A small multi-label audio tagger, trained from scratch: widths [192, 288, 432, 640].
Rows from block 9, named by matrix and row number. Each number is 500 + 50 x the weight over its row's rms, rounded and kept within 0 to 999. All counts start at 0. Numbers have three digits each. After the name is the row's rms in percent of the matrix's.
# convs0: reduce pointwise conv (model.blocks.9.convs.0.weight, 160x432x1x1), inputs 216-323
convs0.57 093:520424516476507512531380480548466437530479460479506452485453611484514465556518495473532512473457558516486571498426628488473509486426494476489476643467478435465493446534528555507482542547511542463445484466520456451451521492525457480476494635569540448489497464573444499446517537514546534490532485389396560475540521503489491446
convs0.58 101:497545530455539451516554456556534457434590523473566483551471543445501525500523506447454538551457498478452449533477609490515531579469510517492528432489514536481525528379537545478675447523381452571509476509479506512481547486493508488565533484552551445450477462518626493475501521537508497398478471453492527568528489469467455535
convs0.59 093:489557513475406493563491471519569493549433498482479505514443475533436533559451532562501494518501474498511425473451556516537442512471480522443494498486467486518498496480494501444562467489422463683552431502552448434461614457459509530527464551498612438512417552490510458497521551589437570536649548469481509463464612382407511495
convs0.60 099:479452507503557470491508452575430507513649505487473467493538489479647473487459463530585534507501557512541540441417526459465482473544500489490519489487526524440483555433557462516574513441495469485451493473423540522466525493541551494435584533431482413435492522567557496386626353535541521433456494543530472483479583509502517515
convs0.61 110:518506489500566557433459409470458474466493486556503633467443491453558493481496485485538519491450502481464392488472462494417503479492495496527608581552467518603510481438500498495521511513499443365541531484558471487513487545554455528546486522596512507500545540511393451520476518462474478504460508539487528427517542544496537526
convs0.62 123:595485579405470448546467460584526478549406493559514558511508383581524475475441503617510495530505492532529474545503531458491495541489535516466471507418490555568546476529537511376478503510469468570480522560515457506409534461425538602511572572487530575556470516507556433666521507503480492409529519520519545502502570508513582484
convs0.63 096:491489601507521439509497462537522406528521523494418511563552402460572548445467458497502548492509437487500535428570486489512505487461490576463504507481490521519480446478451504529467537488518449527500572488525444533544491477523508525525560421410494416449561411522461453454470498494477516489519464425556472551508448491441492548
convs0.64 097:457563511543534555523512428490562515513479470474419492463468430524506494501504437530589614506543502491524589524559528473541440452515536510542555537472509441514516504523507505609586522538509511607585505443526492544515492504534510461589495501449543503496529522346393536460508515483512537479523473451491490465461515519402503473
convs0.65 084:502512454620493494446457475476530509496576585499560462518492496582418490446536464426455447506444482504545542485485477438507483515495529541530533506488549496529531468488531587433426440482559494496546521469439479564497580355502450455545479478577469486522467393471465482512534513509476453486529479523493461551524533501464485515
convs0.66 105:495492468469451488497650422561552463473563459430474502428524519476411513382442446516444519447404575490585451491453446543507486553445477596600527461462534493465534496465554500460650535501460470495435454504432553447489523502515492489431545473448534586479531536523557576542496525562514513511480481511491541517522537473465619563
convs0.67 086:453466485614446491546489502532466411499540518466373505426582478475580521435500417499624539506479550537489510443495490446541490453479541389531467401492514477509565383514571603508477499552536507457540572453501464485510507541411449584452538515477468502588511503479478462487439516449515517506453492546535481470474571522490473569
convs0.68 100:496558431534512558595492496489530472433456478569549435490498503513458471476515569524452489497537538511546439530553458554644478547452522489441523457560363499576451473544503454545527513545528506490434423435479537499517518480658493495538530452511589585498489490400508522546539553482472531548529516465553513554477479522477538504
convs0.69 106:457470494592486502473436445572482511519468490535564507449669496563453472555447506450434524488441408491480505508428424484470449448489461423454489554452498445499485426682517514437526507447405453559521488579481420595489440478477593547485427503479491472473439531551604506429519485514468501462553465548435491513479443497473490477
convs0.70 103:506487531598459574485512450476459498525540528562548721458475442520499478443520455513471403479587541474473454490430468462548511463516515479503420483499525476456491499510417486493507505492456546429437467509413490470571548486475532444467520620501498390527527399545416497442571428561536523453600484466380499475502495539451500512
convs0.71 117:512518486462544467476380448563493518508520436548521619463577529566487460500531405548463495507469475474457446488484572458489506495467490503491488722645539461519445498496488537466555508530373598502383588485504470449521485525418450496435517537475505435456642528611507474486454523577467534501502561509448536466497504451500670532
convs0.72 108:591493562554436460588506468430469512490462577451398519428479497533472612492508465473513471391515536512547508512535461525531463520463631568518459539421594517552458486514571485479525470602541398477505516596471467499482584570520461519519520457466422483703537526614458494658476570473499526475504461544537466538463574486468566474
convs0.73 101:506470483456506464511423494527440527613407491465495474457449455406499505464431541535559463504460526442510542511390596479498482526446533573480496544445450421467473566493466579495681443453517535516440496516396547481482534503532486479429434554479495490482503465473491564512499576534447491432490544576528454560561446524486548472
convs0.74 098:608593470448460576588502535482477592482433466499510532529541457518594378456482603548468507518540490548505504531510457469534474581574563491558429488491484532516533555546497493462514545436551544489572455483530576451505485478490485539468522470543540472572493445455470465508484553545560569584542495454624456590526482510541493470
convs0.75 111:556443482500504531441492464535502513561457504494509505441521517514507526550441521523548583505484557495325503479520540567506494453516420466438574561510591462514536482443540492499514519495448435490411558460500456511465532548433462495598481455438528513529628496648513561502544473496497477532531516454401525448521534507555504494
convs0.76 107:446510517499441464458463511536510509471433475463550486440510433544504622528399451477462512514524493531578486439457508454501467506434450440397518515457534464488558499468550469472577529515519519558621465656450563492467625408556469486476442493428551439441492422508537544487513479579598465443403564451521551566469431444481392548
convs0.77 102:533458464452524504408523488488463505471516520431595517513416539557544501537465430483423434507567511536514480646487486500472485542521523586548471441548590488503470461480539423537544493437571490435486571506487456522473473526527501517413509439552589514490496467610464450443449393527464535441542430456557432434484508562494480557
convs0.78 099:486437451477519435462515537534493531505594499644576511530556480583447584580524538509524493556473453535503400486473509513471531556488512491411474485534465480570498451403499472521490503484632520533532512559450517457532503486449490536436550501443497404609463467568503485515578597546480527469536482517580517618465472498575497566
convs0.79 101:620539527395461412467500504477535471531479375523455551475475503537478566498437542484484549527493500516553474478604436442497498470544516475479551616472559449491605509507636425502478523589533483461502443572453513487440576378514434506470547512463500493530519476632479500570491487530495536536527487489527524534502457360456511442
convs0.80 099:524548551532452516550539508467435453457493432503527533503487570514456521482501528491504474517576515501409445469540468430450576549563404600489496481512455521648538531480450417453558487508535508534497733600487445487544506473532505495455453429505491464509603558486505438547426532496499519504516471523577546573547470523557546495
convs0.81 103:495528481455665331506500482521529473476552513565525526485515529472487540526418501518524504461513407520402558482547510590518483501461455516553525599581492483497504432453533511513447540527486531536488536486410441551494428502503588467500498416506464539441486492549560454491441600502523491464504495571598484549517495560450432524
convs0.82 109:552468578515469547586466488569501538474620522490522538495545494531556632420438530549419495490477503519476555475495528470417461464500479586544562557555530531503628515532493486464471526510461512520487462462523467528466465659477537498461523453503525509496472495509476496475542496522458509483503648493505548470515474492440526486
convs0.83 087:546571457473412471537467481548569436524521567513554483586416467445532449475494520443445471326540552554564516505443492511545506514562544564605447502449487424484517560563567444479435550461429473506454534534582558516460526482528531450557548475463482500506492435531473477449605555539536509405506476543525447485527496450532469596
convs0.84 100:530459479513427522483506471456468548528503497510491552393409493462485460488533515481545541432492563510434470593440503429513528472480526555486446574487499452536502526558529423498603453505435485439477465544594527476431498512437482502445547496671391540410485507490450529467484505494488599553465514508515467482492544542535468489
convs0.85 099:539422479493519485453499503459535451408589486538456510467438519502391506449458497555546480521477593524473487443491440564533452476520498540549591553503479469609486519562642445556478475475559468436499474520374418531483440566545471538446473438440447572526484523491470498486608442557415537647475506505467462551511464482438448419
convs0.86 089:575566469473630463507437465526608401507457453525480473519491511420431527485689519404576509543485477516489534433492491444477591560652563435517455519526541501541504545496521629501451514396492533580463493488526562466443549494532473561506536516560511464431448510518587565566545447529576449517556440535494560455494498495473507444
convs0.87 106:504493421481641515427533457563519475532588441616529463451468567507501355522528494512545519513415479513465711565470587470480480448460475489508470447507479488505418552471484532529440455498446517512470493571498455554436472546501457475570469513504515469477497505458472744490446458507522470503461522495462535454506420482464502543
convs0.88 101:493494499499466489583548481520477510505520486472454441589440440372464535449421452537453504487444559537546505545478475556512469545509561481518453501442486498468607541600493529508546520398479521566518456454437543449531463500507543511578456509497518516497462431540488601584466519597519503534549499551501423495611507511424498585
convs0.89 100:383518494522560487591514424576453525588573513511447506556392531519549584511539520549385442521401561496547595512487522493520589475530543545464518525532510526570705532479481490412517506410421551436531447441546478474538469532484464481417463475455494506535519512528463493511415566609460523464471670448524483535531465488456553562
convs0.90 105:475521464481537457468547431437471463411411534463557527432447488453578462465399526478484491521499500500506447483599483565544492532434489423578479443521480453416517459501501526508526464642472485467519412496546463527606548570486452541465560526420566479492508478488602454507527505496545516507509475441438534498533517527496447542
convs0.91 086:581531506561494518476486477541421509531427449477482507484485502494501548612453480364399531528479468473461438523426427484465416478506451423475463481572496446470466500562401535504519527503478536526578382469405548568540456501513476503579487482528429504476467449540506527462602489512549483542444516478515549467547485471484448515
convs0.92 104:665458510497536494419461489513438572485539514547492578538498467505412452529437463494469474513425470517520522478483470486538604485471484586461525466560479536543542514452467449471460487497468468547480509462563514524596482432466500462483566501541519407486385457458443529563618478484469535428467448550482491462428487504530520557
convs0.93 108:479497466560465353513481499513422459556547388503368485484565514605489458548492416687473482546531424507506538434477548581448494576486488439440497501461482478542451527497426642447448486481454491453413516574449475519535631399482587544471493481485510478461543647491552495516451518481463497500504611459535534460528519439403479498
convs0.94 092:551484509497444487532519487435549498464449465467621495466582515488495640506434540545496556495425578453424504534496489523584563481521496524543595612490524452524510429501553480529531494559507627535530407479527482563537468509479462584579431524433480568472488526661499422529402566431438515504471520468447516533451507460454438487
convs0.95 090:489575550477576468482436585399550568553453480573454480532538548531479444492506557421519482504474526495565483547541497500464498509443511395565397567485497510487527503545460369469461542527588530446500488513520503487523601370515506429490470550443476548517526483533475515431508415519491478504509480475459437623473525422545492487
convs0.96 101:511453512543500527455548460500472488544518490453455536449544468474466447518499505573534476489442551538517593521523517520512561438548431490397449514575476494474390520499495588499537504526437527428462487502458469437531466515513498468460549489455455509487608521503479494452456498505420492493457480551482546419503378474512601497
convs0.97 099:547448483530547544503465505506494467544489406529453606465504600501531573580508417511418455515466540528438535554542517499594531486495433545559491457534503536496438467482440603554523539472545487439553508482489462612469490458491443485540456532514526526474533465476486525533483534436575451713496460476531538421513516481535508503
convs0.98 100:549548467405507389520478487476493508517442506467409592435448489464525513470552425480560463464539419530518479423471416518607507504549596503491537535507536463558493482503473495460473509479553627532454544495516548414513466510552460535557494479467467444505540520498591437520454469457568459636456472443486593537573522443414420478
convs0.99 097:492457495581511372517588540447551505594433468595403469502467517539454493432560583440436372530489702483472542475513524490496472527561561513525516467482486521521501487573571478562446574446461486449383500459509585444431494527537521412512456548444481521507502458549516443493478506474479519498453497499506457387537530501509501525
convs0.100 115:512550564440465526567442502509578469532404517513469471552528398473492450565513559561513463502659466521482524516567523444511458453533590505396484554496496531518461409605425529553463502501456494559412474547471443443502423503468501538489496570558487498533573494518600536598424466502505457570517516458489485466502479545472529465
convs0.101 097:457504583522523491495480556573472534491446525585560510506375432519588588508556514475485435471617481521434409519464509582519481519479444441424487529533503544541500515545643466571533507489545692529604576505540587523481475459499497501533514529442581488559401537466495489491488539418517542471649481512598547545495565529500533514
convs0.102 104:540592532405496501495501539571510491517463519471479523508481463529596486511512497600449513460547529503413517574454613558485547464493522536511502554510491467491589465463490570527501475516501473572477516432610552446559443518463533456719490478432557480467509454506532561480447510533557529511518483481550434414482436517516522487
convs0.103 099:527458520512499533455550496483495441501460445433471502515472603556579503534493461612428540473534552473473543473493477459508544505462514492499496515519492522417500470479589408534496519480425579542423472549595503491561463530534420416461489492534624472395664521537470545442414484423424498532435531497518501444468431573449447488
convs0.104 103:557509479482409460456498452524538460477637455413542405595615529519517583471433486560548560500488430503527481480533521478576487440468481415561550511532490500455615459587626512522534473470385453538545496417532502551566446430500521462506454443507470548501464583466561456434463466511451507394479492561464489397516482481405514466
convs0.105 106:475473505523627520458498423489468511479494683431476473508404517536458494451462445512507482491404537502489467476523482546417500477458432472744569532540448521424451480457588442479645485459448440588544437469524387530509486625423532511567518468427402535452553491501392515441534431515463491535456471579407533502494450489413550471
convs0.106 157:539547429579531519509543538518498500449442494462515410540446550504536456532512481468477498503569550574499518485594400516455476550524567419475508426527533576392506481457458408575474471496533487507518411443448477490598487548585464483517552473536541484526587468547476613485538528436501474539490471477498565524461518532512441497
convs0.107 096:503533449520564501471497530503497567466500543437485516618635504513525505444536419479457486519534568492573509443570543538529500542576496529497511503520374497449517441492543450458505509482494486531506466517524465513612501512512593516545456473469602500517538523399476465507446499497498492512524471499562421556520574507414554505
convs0.108 102:556500476509527479516469465543465602501478533516559549444519441408522496433483573457537483505470488432544560434482478471466493524391595525505578489475496514557596568458469488521418544472538494473544537508432511463470460544537462617535445502447481502526523531473545447522450498441511547477485463460609517570443575505482552441
convs0.109 092:490545493497459532466541428561495431491479467595468556462491583536469491516387465571573497507421486512466537502567487554519521513443540521409489592496492493522419456502513574501469499509459556495432553519509435544546485491518513482486418482474469438482623505603452489537460491477519478546480555512560582535507416548489475512
convs0.110 107:480405532431502475390473560524543574497500590450560452503464486453514548425472509466538529481467486479707336472481473462476472506521473465471571447483516473480482467434548506498552499461432479441559450469482545561540477545578444516477512462442524456444448532504526649478505483485501509420493483511418450391483499571556469500
convs0.111 097:493462532491639425402449496513520472551513532495559460515613536513447444532565481628514579493511480479587460521560439484460546527543428424603515498511474510463503634559543538502532492571497478585627548547574548498495506460503631518487504530466444553475493581523580535395535481475497570418521504486412513459498526488569522507
convs0.112 096:511537540460408500529440515459488469535529489550483545522488510536501496442467487506572494402567413485548515479440457361469529448511516452523410497453510525460528510458606432514524476446573450490539474688432492513489585558526483567501571557487405468453546547544540544482468513520527605504502542485509547517560464526484520500
convs0.113 086:521517466502581427448506451539533519471547489610409491587554493463420527457526545502538435524436546539555470508555423434443423471539471462532466532516485479507440522423528512549571466469425461432515557509483543417592510420512569472403504516472496525596500487435505469601478472568478512454439516453602549550472519496536485535
convs0.114 097:454504517497493506420451514500536477502466501538449535491495516483493440537415479510532553546478568496489502545616518561525558403478547535558562518514541496595507576565514513473569496596483555414564502475479527485544535458543497493540598444544495527457505472436524559483511493521505477458522461481415550465485566556561451495
convs0.115 101:508425533494551493527411424396498459573506560532494526621486409480492488446526497513514554555399525547524569475543420576526598530515503561490568511503473540508541475535578517516557508456487657545485533477527507526494403540474501496550519435522464459468427423511475481535528500520505502463408522534441390457499478493497354488